python train.py --model="CTC audio transcriber" --dataset="single English nouns, adjectives and verbs, spoken by a formant synthesiser in many voices" --train_examples=78125 --gain_aug_db=10 --n_mels=80 --hop_length=160 --input="log_mel" --spec_augment=false --win_length=400 --tokenizer="char" --vocab_size=29 --arch="wavenet" --norm="groupnorm" --weight_standardization=false --depths=[14] --kernel_size=3 --stem="single" --widths=[384] --init="torch_default" --residual_init="zero_last" --optimizer="adamw" --lr=0.0018 --beta1=0.9 --beta2=0.999 --eps=1e-08 --grad_clip=0.5 --steps=6700 --batch_size=128 --epochs=11.0 --lr_schedule="cosine" --final_lr_fraction=0.1 --warmup_steps=200 --weight_decay=0.2
Rows from block 7, named by matrix and row number. Rows with one number belong to one channel. Each number is 500 + 40 x the weight over its row's rms, rounded and kept within 0 to 999. All counts start at 0. Numbers have three digits each.
# filt: filter width-3 conv, dilation 4 (model.blocks.7.filt.weight, 384x384x3), inputs 240-269, a 3 kernel for each
# gate: gate width-3 conv, dilation 4 (model.blocks.7.gate.weight, 384x384x3), inputs 240-269, a 3 kernel for each
filt.45:522486569494461469524509489520550514531462535570482562578526514573518509494491544543545464540503548532526547510550399504493514519517502535525482557499503530493522547489570578517558564488527523499500514540536537477449542514535456487504558494491529534545544475532498462514
gate.45:543535556482455495431457515461460553504500589549506569452461546470558574508453557499503599516568517482460548421479474477437549442493551475511539463419564455462555496498584492433553482418545427449534517541491499472521466457538477517500533514587514526527456529551523499553
filt.46:503501503442465483424455468562503481425464474521494547464470498581416519444521511446439469510425474525477515477487464496485491539445531505498483543490502489475517495448528516494527448470498483469510461446479557490494456476514518442509422464502555386522495478504469424488
gate.46:557485489513461505427467508534540540495484482462548477462513514490590522544481518466536494443527500499530539461525534483488498482561536485513548512542516463504511500534504490505495489498491455512520470533513522539505477501519530511529446504468511528506477506493462459483
filt.47:523495428450487446470482568531527550471491497552463532464509578489546539487442507526527525530504462523480562513563548474480502441525583489518554488487553431466540490486558530440572474418550440491512502511603543523428475480568526512468504487559503524529522477466518531514
gate.47:550481495490510485456414474484450514470434433497441509469399498478422508480463508459434440484546534479407527483522465487476515486422530457472484509375492471400495522393512540390507512375491458418467463468530463488492473382510521548590468473526520441527545505526516502555
filt.48:417486503526532507595546426556500483533556444490546467606563426527534470562535468532595485391495506542495459547505499539551494566528459533526512586560451575540441538515441580540442593570416567553462510490535472522533592559433458480531539571453492465510459537446476475472
gate.48:495509483522507511501497464514521438473533469525545467515505458533558497505511490494540461504506473498484462490512450534578562530505506516484469534517475522537506477488463502478443508523451509540522469491443534605540506509474535469521534522427468511515556524443540513540
filt.49:469503532481429457461469501539504548446471507416563470443458493481527519472524461525520505430546512461540511560496528459467427458488517501545501501485503437473481404522507416507509445496498457447487449551557544482518429463499473513505440529508445544530451540521467542464
gate.49:583501453534466460484534494529501503538520446467576480517542509470553505528504438451451442489568462511598504427480510508523441478535537509517471492524510486532503550581496535599517514540492476538505591551497499520500523570512504498486480480440538533534476551465520532444
filt.50:506506482499455493493429496484453472460430499477505460466438496542515476418452509502474528567520491491491462534489540500457493515492468457474480471469482466457493507486471464453479450449489515455488534512457521515520467435479530519447488511499545525453464462493502523490
gate.50:556519513531519518448496466558504456504524515451520513467494467466552471577512475412531527499513522540480451439498536531555485488534455505505519473511467472537472513503494460484459464472443475551477489400514501525470494496453623507481440489527464546482494536493528497481
filt.51:533561484445402473456442500534513475501476511552564566505485514548562563485475477556464551532573520512522479503483520495462496491512521521530510550490508469481519525513551545496475519479492453451507517542474541469426492485485469497474533502558493504509534587558519472524
gate.51:575509483523541510442496573503495534499518597452503494448494571430535551553492565492548544508502487451483567498539510518514533384486532514502581458513526443502551413474559447490524464469553453523550519466535555540481455481571510492481488513540417514492471515492499524513
filt.52:512517457496519486492486528464512579489500497581482460513483524511503521480447540528479501562559367518492529507481544521521525499520533500499507529506569503490526521441469541494509514481541507508537497491472524531535494489533523562455568496498473488492561557427561518450
gate.52:502506526526482529476506542458490500479507534510551553464518539534505549495553523526465560507450538458495530489476510552522583528494555482534512506494551525532556499497535446495554477514527536517554386513478529492532462514537538470503489527549502496581512471564511449579
filt.53:515537513543550527548549569532482473535571568478543496559565556543532417550544535458536526480519485522510513482478514567569499559543461507530532571528459570579522538552520525545537503557539573602510452481578515515456549572570528499436505557527545556459521543488556525449
gate.53:558528533476490456473440402420523502516480457489495534455478443474520503438489529545526449544518483423489478475464405486461515474495439502497471387489498472469453494506477466476453431475476466446434525487462456510520465475442499557539536533475543537460502519499572518531
filt.54:485509490485508489501462439558532535483404396473430450482437440463485456528422491494493473482607488532536477546546509521461474496507456509501476508466467484442448485445411525487463499419467481443452537527438533518533489454444511636587489436446564570458434519514520552480
gate.54:507542506506522539486484549517477488453514536469475582508478560560499561425498512544457575509548559513484547553515547477517586560490558503504499508426571493498569511504560528451577479468574480498564545519511499508523517475546543516529524492595586502511483491579536520577
filt.55:518488475514510516512518535484461486499539509527566431513527495546555493420495462582551525493514464471500469543532596497545502516525491493508486520506494493535484518565472508506488498517481526542526534504469519508482483519480428446468556537480553565505423484464528540487
gate.55:475508472460455558447498570547550477456509516521559485494526558531557475555571529450500454437460541504543520440485557536529552500512502505516511519600515492513533488538483484567521483541546492510556510455544518512505496529562499488503462503476517503461472542537474500505
filt.56:391434517484465519555516513484512499472481534481520475528523503454526524529518498458497519495488484480547481568511488498478515474557531552521474498561522529542531421504509466527510499510504516510544494512466457469521510508512472524497504511504370467532490536550451508477
gate.56:526488539509532517420493554478447525439498590453479586383467565448471564433504532465479559521513459434468563515493493447513555441488571453484487439442570398506564405461610408477606429470589436519577476508533566507540399495574528499480456502583447474568525487533469481523
filt.57:570489463471448496435497540539503531481468464498522504455503546528518540527498506457465473522489517509506542476527523554472503485488578495537563515508563492493556499482526473488564458474508468479529477457506516483464468480536546479526473477458492438539512565565562422481
gate.57:589589487514515489445434477518508538531476427490487480460442485489459521450487466489480478516516496481484533514463527513518524442468543467476479431498515430446497510486499457478517424448475426440503510499537467519528443450496464528552521460442524550559465461462560558534
filt.58:484514487510535487483494516496542503479510521550428490484494511443502470547534549447449487506513462493537514445470521574538516455502493456493528488522469508512504467473517529503500534517511512512493468481600576553447492502515498547464504425492470521505509520435502467480
gate.58:471568584580552590544570523517542464526598607494544572543587525534561489525533526492556562509518558529525485535562525568595622555548495488535475499555497571562548525570569530569539555598542569575555499484496536519529550554533547470496510572579567574563515565518543547606
filt.59:452480555552511581552519486520555398528498534499496491533524449492523398482526494523534448461464515482526410556526452536541555524532428482500414544567420526522489473507460539527456555536483547542535487486464533545536535515456427480467574489461487547472495424455503502536
gate.59:562495550526527530419543489482530511438556532433557505412551509458508534483591518479468508497525503446540496464439483468607567473528536463531471462488517451570537480540519436550517435548491449557537463547428494497521421576515562550519409536540512499525486560547489534531
filt.60:480426527483479506517546526438474499503463525498515485505523506517512532431475455548490532541535454462520467566518529461497527490532534521517469450501526482534507505543500451519494472514509485528540508520441462486529498531501482511427530510536458480495486489462567561493
gate.60:477549538526507548548485456583540436538493501484481488549479422506470426581499487489493514420474528574521444483435483518474509541489425510458413548499431547469456506528481556520471567511445537480461498542485536533535578493434504505521515463486500576502492461486470521555
filt.61:589557450440477434468443487445460486491506460543520457486470478520523530411467447548513444550521485492448494465468478396485430489476517533479464440465501445479488536480444468485463458493465436469497593503408404508486470462497472471489489509388544512522506535464502478386
gate.61:527513499518463417478419427540575526513457395532498492480467447489531514548496481499467465523511507529528504501532531546464459475529508538563492484506505496441448499507463492474470513438452497421428514528426582511511483458452511527531484442448542535499511489535492460458
filt.62:498485572555487480536498540402496535494510581459486563485503559432481526479515581573468526522478515410476582566490423530491509451465501460518545449454540512495555426491587487493593507518591520475536447560548504505499481507580462470470541520543455465540507479526505436491
gate.62:493555531520538514485503472495482488501533515518559499488487461515525463532509491484537492496556487457462476539567447533567532504495483520503433491487441507515469483535521440493511490505499516530477478485557543531513478476480483513525499543550459541500465560466494570547
filt.63:479537510495510541546476516492490486548505549625450461584486511621492475525527546579443492568497476562479503517472514547504530593464485565483499587470484602492508614471512606448511572471518566509513532433530526534461562495521506515452593458500548442474576507479567464488
gate.63:506522484489502518506514577484535527523501542510485582503518602493471546532548546519456514496475542487515625512479504492515542477491573525535567463486564503504553517491619479499629490498590477491539514524601452463444501521614484516545521492546497484611494493540530517550
filt.64:530505555543502555508499479468519479537471507509517466485506494482513454469450471526523512579486499494500470498508484519522514485534440434464408481528416502489486519507471524534482508510491514511498531512558523491517495496488516489471515558525497519526551469414568567523
gate.64:529495514542528506476477473577522561501461489484501547506483497498476529582546509495444496424533507508555526525470510540530535483494505476458462559487525495493502496491519534508496545521509512498519468501465556539562504517503463579523493437504494514497459484520436490483
filt.65:416468504459495518395519576462482502391523563457468503406520575474484473462497607439469488551443419465459561480444427433525529450496506491473522422509562424527582425481558391486592379495594402539532476508525477489433401510582552471497448478493385488515504459476491473503
gate.65:538514528490490472507473472500492487506461467503427444496450465444442403500471482395470482476428410518466498455465487510504458466497441463469446487482475499475443535452482536482490497460489509475444477424549469481477497455464461487442467471451496505492472425403492515461
filt.66:535534526542551512533547501496485470537555532558532538525524519520528503515505517503561558556527456531496484490512463546543563530538508483501482544520502563555527574596567565537525546516516566570524507551530569493477538511510505487454515559557548532551531503415554577552
gate.66:529488508468449473433459485544533498487455466506534562476499496508532583563530525380465558492492511557523550411472507488506495485531559509498544495528542489513529501539567491509496491512470467500506497522504534513499505507492554495557399492503509504534523464547457479535
filt.67:523448492490514531491552539551530473515482497519577462518588532541629459568508481413580472501552527553572503411551512535542517534621533537532501532599472532583526525575483518589520527553522515585542493504511521544490551577552533532488478584483545540480530561469492494505
gate.67:480519529506468489511475433513475498491513497424548540508485451526501525463507469529469526436534521497490474534477490486511530558484467474507465511448468504483463490521475490450439491463473514482455483528461459455543502475449495503503468539544572460475430492526478523541
filt.68:532523488459451462437426507487506542466443510499571553427478538538505552418488498443471544549483525451501533484503533490510503497468540507521572440471519455454517478497541402481503417474499462432503499550524497496484413452521509458518470506583493482446529500545486464496
gate.68:508525457514563525522535563489463543514547506496527470502532564510518553476520442588584531562589483518538507547536608467481491495483556504538483482533572485512512498569488537530574528539537486491539556606548476484536514537539523555482600563519520538513581608535521545472
filt.69:477449528535469488474495490441559621454523471476499464427518509414551522491510448512452537556443402458548515493495561492496470412497526457489497416497586446500445439502516477519529476543498481510484547560529506525537439549473532498474493486488488515570490482413526450502
gate.69:507493546603533537511518450481516504540495509495489549489530475476523474535493531552497495561499537493514517593578437591518510461536491499560521496509476508513478472500548487521515482478491531519467451494531521460499481503478521486573553516540423485469542519539576478517
filt.70:497560534479514494504535543476468482506565532510526525523561545506485522505535530527515498518550603511533547460434454484503518508479535521500526475493527498527524511567555503572572513575554483499514559572529450501487532575558507464516505490505534529568536549544488494539
gate.70:560536478585512518528433448505452518544472443495556467502433477507471512521476412496521510528565591491469471524534587577528478526442494482458524516456449531438431511476449546489412508483401535442460406472486491514537517429455537524598500544503562488448592558574545524486
filt.71:529448545494481573492562512489535503458511579456545517446570525458550496478541591504467481480490493478560535484508410465529528453573526475528477488555537447587541473520567468579571464598564481566524497497500527530504459593562496483528448499533480511528464530566480485481
gate.71:432476544426432553436418542479507503358390563498441459409411517489453477459451500427471522494412492490446482507535524460501528478470503498455473453486513450442527451429516442450504422450538447442547495438481522509496412406515523457472423428536455501503441415524465502517
filt.72:438568421508576493504513522521419493497562460545474470528491493545413469524547491532503464473517472487472511515434506524516468552430489486470478573439501543503510511494476522468491533490515550498496482478455565482479528508504515579567554490488491499403509535538482529483
gate.72:536573569490472516460399481492527520471471526528485546428420507482513564473439535506517501558435562514441531504468442484473537462446508468398536483482501453396521492467523489463498467454504454430505531507552495567531434419524508479583433506500557541554496477587532505542
filt.73:524493473449493466471499541481496573443495522489418512457488537449491507434460568472518456522531474515481569440533493450417495472462507465501528472468516447466506486456509498476562475464560435450494560502563461477464481486563541525476481469488487493496505527490534510438
gate.73:500472496472503503478529516510525496504516524533514527491542532539627491537487561495607441495495498503510540506574435509556562494573518513513516518570487488528532506560563499513519497523547496552508491479584510531469486525559458493473484593525485566473492492460441552510
filt.74:456515435481521544531454519528450451499470515565420489555436505550438465550467558538468482514519492592452473488456523501431521564454484511462489599433460550457521568452465624412469565440501533453531502476482516495499573451518545599494540450523505487408548487506526499456
gate.74:500503472439510553501515519566499566502478508485519452518520524531533467532505566466534429460559445543567505469483486447511549532588507562494491514531522493526517529559465517534515520514575475526539600528495472521581525527549531621508475518502529561481469530475419555458
filt.75:525578492528543526483492528540513496499543486504488436513482472544487430523494452430482535543496478583513470388471576531537520546504462487465464489514487525517475545516456546555504512517504517526504551460477509536524553511469635526452510491486519543514533515460556529490
gate.75:513513566567525553473460468550569506478499535423501535463479479432508526500508451435540507518507570523495477523548511518531524474495505493492487470507480444475494472489488482469488478505480470482513518477516510549569466473480592535530441537537551501534502509571555484509
filt.76:462496552490495467518472440565510457493476483458554525512486459538486506464548468507423483436491531514530452519397422489488483580495472469479485569506463523505457507506475543529470519520451528480442465508504516497472516508466523541510488508496578460495519543542446503533
gate.76:514465472502504480462533470517565570495479461519493467481538477503587475497504508495498472517547426470613504514531506497479494475641499502523457490575519472539484484549499500556498475507509475534485520496466523503532461557486510614466515469456505575519493557417502495468
filt.77:514525485480515541529495515523547509533469534611493532555494533535492467570510570471435516490484465555552518437470504556523547537518468497474495529522544569520524546488536571525523602520547562510524544480458524525515573520519471567471577451514515510416530509523484474468
gate.77:534448512504460563482529491473585491492464490505592501472578522478627526484550569445499477552517531496609527510555524475530524445584512496592555421608525455564521473584514450585476458548487457527494545511466472502506481563498535564601459534461499487506555580544502504548
filt.78:423451504543484512524546423480511486483498436492535482503546435505539491536487396457528473494461499508531423543537492510469491486547495506530392503540458536509436473549438492533433489523445529522484447537455509483556506535437531468493498553470427460512568491451470468491
gate.78:544556528599553476496504475467512517543552507455458512475483466458468520465501455494454508524489531419518501514450542529532466461491483446430492469477474485485454458523498457526483489516496527508465498559500562506509475519468499548507506497497549577524491465522516528489
filt.79:506526470553523508473558542425510524503557541491514547457548587445501570459517572494531498599516466394520578533544498527537545425515590473514516423502587457529558424510567442545575470529589484533550477518487524533515445540614462468497528562542427453541567516454549515543
gate.79:536523498570608599525562514469458437543543506521495499521531472489468441491490516578550506557551585509511478588562526534553568492506474495469498505480437496507513522530487543551511527528496498537505496537493524517508501517482516526570565548533542523522564500527597616594
filt.80:528506527497505467523456448510513468524459473492473482512447436493441416492501487524452439528513517507508478471439441466469474514460395490461495501467415509466421506470458499473466524492467510452408500509579484518475526466440495548485527437469463484441512453430478519516
gate.80:510542530514474498432430455525506492485433459482516515441454468454511494491474465412434358460558588479527525468420408531480469457518497429506504466482463453467473458514460481506503455446464465435448470503513545498489455473497523584584475488433484565521435532573531540521
filt.81:554579520521462486544442498418458467583468524513516558500460504424514561564452499433492523489495547484444504419480485538427535418477512478490510429454500548436515468459506493456483549452500535440510456515496435466488533468506457487518458482524437485534577555533490400543
gate.81:659478475510523522406517527436475509507543542539516510434523547517513492460548601514534519603498465465497531470552506451535521424481525531533538414490526420529543522534531431491524398492539387511516512473471478490463429503552562475511493535542540473429577510508547528488
filt.82:476475460525497464494460481486476497464427424465434484501440484445448535514447467539514508534481516459444565523538455487414434453451547542490502504444490465428489434397518452404498476411473482457476473501566515513469471444501500535588461445505426455514473436480457421544
gate.82:470505508459549579494480513486485456478501544567447421530489496545443438488493523527433461496481467532480468502461474456477526528466470551465480516441470514476512489471474515475472526474489480475512497537444512507479515510509495521520559469461452431457549509482473465496
filt.83:480442527504533505541548486539593459523530506516444519551559483506525499616531495525483524463408560533515498505506443516529499508562488534478486525574475538527497517482512507539487549551502517548495531503502465515486550576500480480527525504505498512543454434544504441525
gate.83:537453474558534516509487492424533501540501469550468465470455450462496460519488480580505493570480482438464473524512549546520532444495459480473489447507507487465449481467436483471492498503473507490477511469501557537518473464447504524496608503487508552491514475458582496527
filt.84:518498471476502500470460548507474525450455477471455450470441527475462505484459483477411499492527491497451522472482534410435519485461541487509539515475527469473516505423498499459519490422490452466530488488507473468489473455531529511488439376433525476524465497408472449507
gate.84:459486513540518455523488441446476484495520468450508450495467423469556506462464441490532481547518460478449441486497477458530476515503458496452468482510445497484430485521450486482400478499420512515452488455471455510516508468420547511494452543483495560485497515451464550464
filt.85:450490533532524461582518419520455455549552468454513448565504384508484436539504412518543481457554509522467386509518478519499383560453378510507464581441402534505371531485417578493402589529399563506398510497496498502496556500380480490476551546451525457457474535493502506442
gate.85:529540514526510536485425502507489511500509526487495491486436497499433516467522547487482480519495541500464531501435486513521521518413513432448529478434494490452504520485527517477507513516499504445503527545539584537509515465508543478535535481471545502529499473518543518530
filt.86:518551486517510471554504449520532507598531472503515450557489438491490485544544463541527425438441444520478467513474495502531453516467422500472474504512421525508415530498408539510426587546442529513441558478522485540507576522472444470511590537468478539461501462429428491437
gate.86:535534501535490514502428465537542456486468482502458466511455454523486497472514433579520541503463528496513428575467503548483481514492476463501486522497466490442452507500463546482443521477423509439467513560448574493490489463461474538549551481495610561457432416501565538515
filt.87:464451494511491508523511507511471516455459465428472479504503529508460530478498441496463457489465520519505539541512495454473469549532551517506510548501516519503499529511513527519528465481494501498509531535522459430501498502542535516584425484479571479543433466521540532471
gate.87:455552446505538500494419505551507501484454470518438575509436528518499543489446529487356527523571486519477556521493531503467533526504545484493485531459556492456535468418543516435555512430547496461539523450481526539510518459533527605528516394530499517535533567501504467514
filt.88:536528483476456485518520444441510472558497474480491499506524460525520461495466491533560439511454492441503451491514438550448499522509452502507444453540438529494468485522476486527457457500485550486470456520468451470496509506463474446462503529456541548458518478480502443454
gate.88:521494511507538490492493429495474476495455482453472521497471453468452494486477488429521504523558507518489456462517476450526460505505464511464480466491441480502472513453489504498474457481473476512428501419498450511491507490452534558476426485517519511505485488527441536459
filt.89:473444417487490397495527490444500572466467431511493530471497515489505550399467452495535536553515403482505512498554566486479447514528540471515511459493549488502481508513506497500531466459488488496475540561553490443511467487495545517453525508531524544485499470456565503441
gate.89:481455494516511472571490464489466506505443476491425544574484482494424493569475545501480472464491507564459507495519433512485447563483489518483532540472492574473488571451499560474483563470514558494452526492496434488453601483493533503550502466518532469460498446572506465472
filt.90:479532550465458461474398496526502510470468515552454532484438515513534504507452524516480511504479452519453505504432418498458538480493479478469491530438507482443509495453550505400536505397532490458497485445571516512464470430514509512424512446567470483513483463453467479537
gate.90:476593654482485504522455459491520502516491575502509535531461463511462492489538513526498531444502521503502463502474460541523524528443407489523490509468456510474453530497493548485478526491482528451460507502470508476525540466467463511472557478532514536509434500537532527531
filt.91:441477536489460461507507462518542533462475479413496458464511466495497473465517507438546473463422406478495470516497432471521465508538458439483486536593486502526466421510480478559478486549485509523468360472543549540495477496473514415445402498483465522474512451397429468456
gate.91:559507516554526529468540455481505464544572500457602463470577446491535442501597494466570441538521496459541434493498455519587491468549481466518432441544458486588472495579458435560447429562457493571493461492441538495544471576465544468506448621489488501435505529455524542468
filt.92:462539539503512428551460461503480531501470530561474591577458474552485545521449550564484511498558557536495511508457477545511475578496466487480575544473485555480486559479554561474502560462492559481450551453506495530488582456462495548485624467576540540512471484590533531463
gate.92:542490520620602526545545448483500518559545457447516455523537440459500422500546511559565459517512460496497470529544478528590484493520447481517494490527499509559426509516433490539487494527455530570424458446469511537494518525430552505513496569437524532523515501445504539492
filt.93:535527406525542482493519583492452519543508505510505572489505629453484567540496532512498529522549476454478565469474524513505539448489604515496534486486593512529601456504565500513572531509570495521580480485503528495473486506592495518494495475575427507495587592504449519535
gate.93:421525558544500544556517489473494442511558571517555556551528490526515481536516531589569417544520584546504478592528399542532560537478431530526486554495445563521525508503508546530497533549529567499509469486460482487511543509507535453518551594504471477477536557599553555578
filt.94:463462475521488438514557480504483504495511452511518494519532461512524487487523461552546573525558495507545463594581594483508470508537491512533513498528542488559457511540494520536483504496476492529466591517473508461538507531410513516436558488552498533466498528438506535529
gate.94:464530508454462519518439455455462427519481457530531466509470430541529484491489501496561563506470491517490440487436495503504494559513474486455422504527504531485482557522427533490428505503444515488500530493400418534511522462425488501526512534481483490451497507529534509484
filt.95:491521553502479526521510525513475482546501535478481471496473497423475499546484482492478529491515543487501455537529563504461522429458472539499523453465454480464498457501458459486461518500489467462520541525474507472516490484481447486456457459483418471471440500564475502483
gate.95:534526537503500561461494538464505425442508572439520510446501525451472486435527507458476547536509535490529487485443491443481490488472490454507506448467475444492519473504532470497501423509534448474518520541534488461454456505527577522476442491541486500535482528578517486516
filt.96:452578496465534496496525574563498475464552550468448562493518559519492595494511465536459612423512546487505522596470564488465527486475580561524532523471528465484558449484553458450525491481532478510575506492525536506479468514545433522502518438572440504571430547563462458549
gate.96:560599493523551522502456475483448499517528484474477501497431468469376477478543516497457503516537525479459476476429529522521517493401463484483484456404480484460482511486496508462474492465473485444477533511483506457514504445464494507525525484526544490491483467506563556493
filt.97:560487438420456453436467541502486545456432482555499446478476536541519514486475531486537443572513441536477549416512504457435480490497541515536536500508540471482530545533533496458526472432501457455531551498511525482467480449548577487499477459415539521482531486447536495444
gate.97:537539495523560566502516489489449509513540533487509486498503491463481456505536594498479439438561446477454489477518477504550606487453461467509460520479502480519503484482485522483523540512548484521516481457457491497530507500507484488456527501480484475499526588448497489503
filt.98:547465505484478516468488452554506429524439469525491472487471435541461439522487433537550419478501553498496437546539462559444501478488489499508433537507386493466471489478470509492426501456415499443480431523471548477495479453453468531565507508468562430520515502487522490550
gate.98:547492513539509482491490450509515523490519471506518514487504461484520485518540516409507494552440492531485484433508434557549526521507480471469444492545484520523467515503489528513487499528511516540471496442520519532551512493480566448483435529532537533502491462464554507498
filt.99:544552579485490504461480547454464516466501623520472482470448560466413516444484525457425488547468466483463494474460435467466503452422465495460508461433493461449515441444513480481528468480567459441497500498534512480477474464562528452396415449510492421476570492522471469444
gate.99:478516617511485535529485430452548461532555510529538511500501445515553477508527508580597443455488572446481471584513427531497508489497429523567477486532410528489449490508472473493429478516430513483452479521527482485513498479464424451572564582458482475444490533564514481504
filt.100:412477451481502443456462482580525525477502448498500484514497504547484476508550518449440476440424465483485491457450520542535501556474493452466500578491501514522481445483483498485490530514487549526470419434519637549485526502500492500468493500474498491481468479436435478487
gate.100:507540525543500481492481439495498532492492421448463482444453447409493478485469490510534461447492440434475525485544452533502466421466469400486480462493518447447442403432468463461473505449473500479449468455470546501525448427456477468501482491438480452507447467435487507473
filt.101:449460488561540539528518469524561524489494490453455494524498470501468473517532568500508463488355506503500530560520440525479518529495476481466503564579480520505493469466443520523481537537518561534480442449495576536514516525505518508579449491502495472435541449564462417459
gate.101:530515436497544500468459507552450480516508511512534519472454498468544572579493492487510480449584495498491494465498525539465511430470543477493511547503524487482523450504508527474478527450508493488540474480458584501535478461498471599518501483506460513463484615546476518503
filt.102:616479490491494476448455466499478524518429431514411510484437462508472525497429504505482473491514511507471504418521509460448536485485487499461507505448519476434501527443480504442493493411478450438509468464460470492561492442464569562519480435469548444483523486518512512481
gate.102:507529567563498507519490430475491565492464466455507494499482448471490503510495495441466505548555536540533506492450496518522522520526509453492470472477489505485459520501481514507469483503477514490472557543480477499568524512463554552561458461512554575526464478525579548494
filt.103:454474541483542569477504466491479515435462496491489457472483478507438460471508520453544430541453498505511471524529469461517532490487482554475468486554462476509497464521464458547490470497476452502499563485503503499550473472495535505548410495500484498474508461513508570519
gate.103:518537546502498538465396480469471501484466545517490577449420496463524532509482530478458453540569537483469521520435429541536485452521516452450513444447487465465524484494540490453522464432513468463494517431551513535498453453513527592553493469542542574533478517588588583477
filt.104:530560475557481433545447494421504534552490475585528612547458519546496589485478472601522538597538516474467537548484538537508461514453548551481520485464552525457494566488549491477525495493501535441480542505542464498490519459506486483523572510549547505510533483559579539497
gate.104:503507553501516504474496512483431461452490549509506597480494523498509534534473494525472462486564506552488504501506475526498582508516511526531485501445483502510535529532579514489525467432502472492520502464479472434508495494520582557473503499547500470540486542499552546585
filt.105:497514459475497431529463497474498549548453510524459570545488547509481537486449559547481492511511465474476518488474454526465545513498518491468500487479544530463537486462537508466516544475568540487542539512491517504501533490524456528445572491517504503470508434475534464458
gate.105:557463498537481496491476422488494532517493440420582451477506450460572526469474479438563396562503541477493502423521440482487459490491495484494509451510462482487448455527441480502429447521434493483437454506491486536497506495467560475583470617418521504463505540532526491479
filt.106:509531483467522460426503498577486524440546494459516461429485477509501453481534518501555463496520476482475464540512543493514489461449443487499521517514494439533473431513448427501475462523481469524499498431455615526542410471465526496437473527457486497376479556475496533419
gate.106:526535496495487535486387513589521516500437523579489518507430531578523506543456574557450511503514523574454512498535528540444544544479525549527562548464514518426539575480514531417517500391517503406512529457531529501482508400523533524539545449540566506535538537553530464563
filt.107:484539534492493423499473451506523520501513432461494492488468466463495530518484439515513496457492567530487519473510497455485408473465490486455490458492471466455446548495457526493477512498457470463431556564529442517511498476474489462517479511465552510548401444520526508500
gate.107:534549539462500505507465513516441562544486533511480512516442530467447565538490500494495592458625530512485529465507557493466501454440524514506561458389549466442499522452548516438531562449520464444486588539560468478483518459507457545482520458521527499606471585573496496534
filt.108:562481495538482475494483472534502512557449467588529545528497467530531534548502471504454545535547542535551497476546556521469492493512509543563541531508527537489472553537508538514486543469451515466464515561473523492494528470428504539521523458508536514491622501550456507523
gate.108:522488444506481469434529490498560538461515457553545489440527512525572484521503570457532414605466431527556545451522458525486503505586514461540504474558481505532525513548521516561502471516509489514490515533470543463473474533527619513534491532464523539424583524493574494480
filt.109:562514533483511481471525462502525486473516471434536435464529430491501429470539452427600545546552491489505408485528553457507496511518419551573458479529438467536431490578465452549418421513441446512470472614496463467556461500413512480462411572517532570472503459441484539546
gate.109:550535492506529560454509488491506524499522497462526493456533490463451481476584546374460474513482534495527516438481482486544565440449525462525464390492523456532513483532514464521523448523513454518521530504473502500558468518514505479554427468481489452497503501523516475504
filt.110:595531487533486498468497553473513574532514523485528544452490595493541584508502540501527483572478493479485605470544494570506512475503609467505577465511570484512582490515587479496582456475554496512544481465548546515483454480602542441529508518520569502533522510515615496503
gate.110:541541477518582532479537515477542510494528513487508486474540504483539475480521543482507519526565459506563483469540571494570538498563507487508477457542475465552505507546514506553495451523510471551514558513527499525519501548493573613466517488550542635503455557430599628568
filt.111:485454491469504502464488459499533497436497491517545527470515465529524498482510517472525528533470468475485457536563485486521543506534492526492444485557539487508518479509475466508512460509493480534533484469381518573555456492444536489482453521522493483460567512529513485498
gate.111:391468550486512569508458504560555493468490559448433488521482502559482444540546552471436437447456513544493486572460456486485546550477442514518456563483475508471500481457487508445505499495535513483513493510486518544531509498521513543493462450470503478461471484518455443484
filt.112:527505538498526504488486418460490502512545520543526501486492452461470507486496498505531515529510443446454436499459433510533526446467456476428413450492475479506463487479475478490442525533493493532494516440467513543545487497463459486465530546524507451501531525467522498522
gate.112:464499523571522472497482443462447470480485465484525535487488470481483524508530462443503430540532528472508444500451425561501517506492512457509470522509465521510498449517473489512448468480439544494479390460412520461503490484464541524477438522500495487477513493523498502512
filt.113:479480525453471568478512558522473509469496585502458510513480573505467517496473596456478453456445471523493534422460424483463568527498556479455501534510527510507599485482534510496553518487571495507574445454464490473464536491603486478528444451518492489530482487560489459486
gate.113:541559510445488442429395462501472560504448501502469547442391482472429570465457494472454539476473473461410520405458492470479485442397510456429515442452529439435482517436534453435498463432484433429455482419506488511505432376466469496466466451558492453548448498454484484519
filt.114:526582482479433425442418507513493491457497479475486519451450513511460565443523462403443571516441518515487494400389541426457475522427531505534511473460508466462485499500516450453505453444457468412483526520527466467473470451476551490490438445543552468472459452525460476524
gate.114:497577496511457480503469453442541544510515502467488502482486467496546495440453504466567521521424434498483483493482451502435492482478460497496443439510515489443440491529505462485453469480511502447454532553532471497551494464459528442490439513534557563514496463430533457521
filt.115:442456547544488443553520466505459493536497513495479489546515483496515491546447450539517448477532485518487478525482455489443449508540447536517502529474400533498427500519521549511464565501467536492413539554584499427434549510475475518452511494532520567503494507447452517488
gate.115:570490518568506529507514465515467499550509447442594417510533451507522463492513423523565453532563610523533499503545538507529435501496468497532518492500435505513433506574436512531452488531416505502439515555519480482482523521456567518587487601434595528498528522519502537509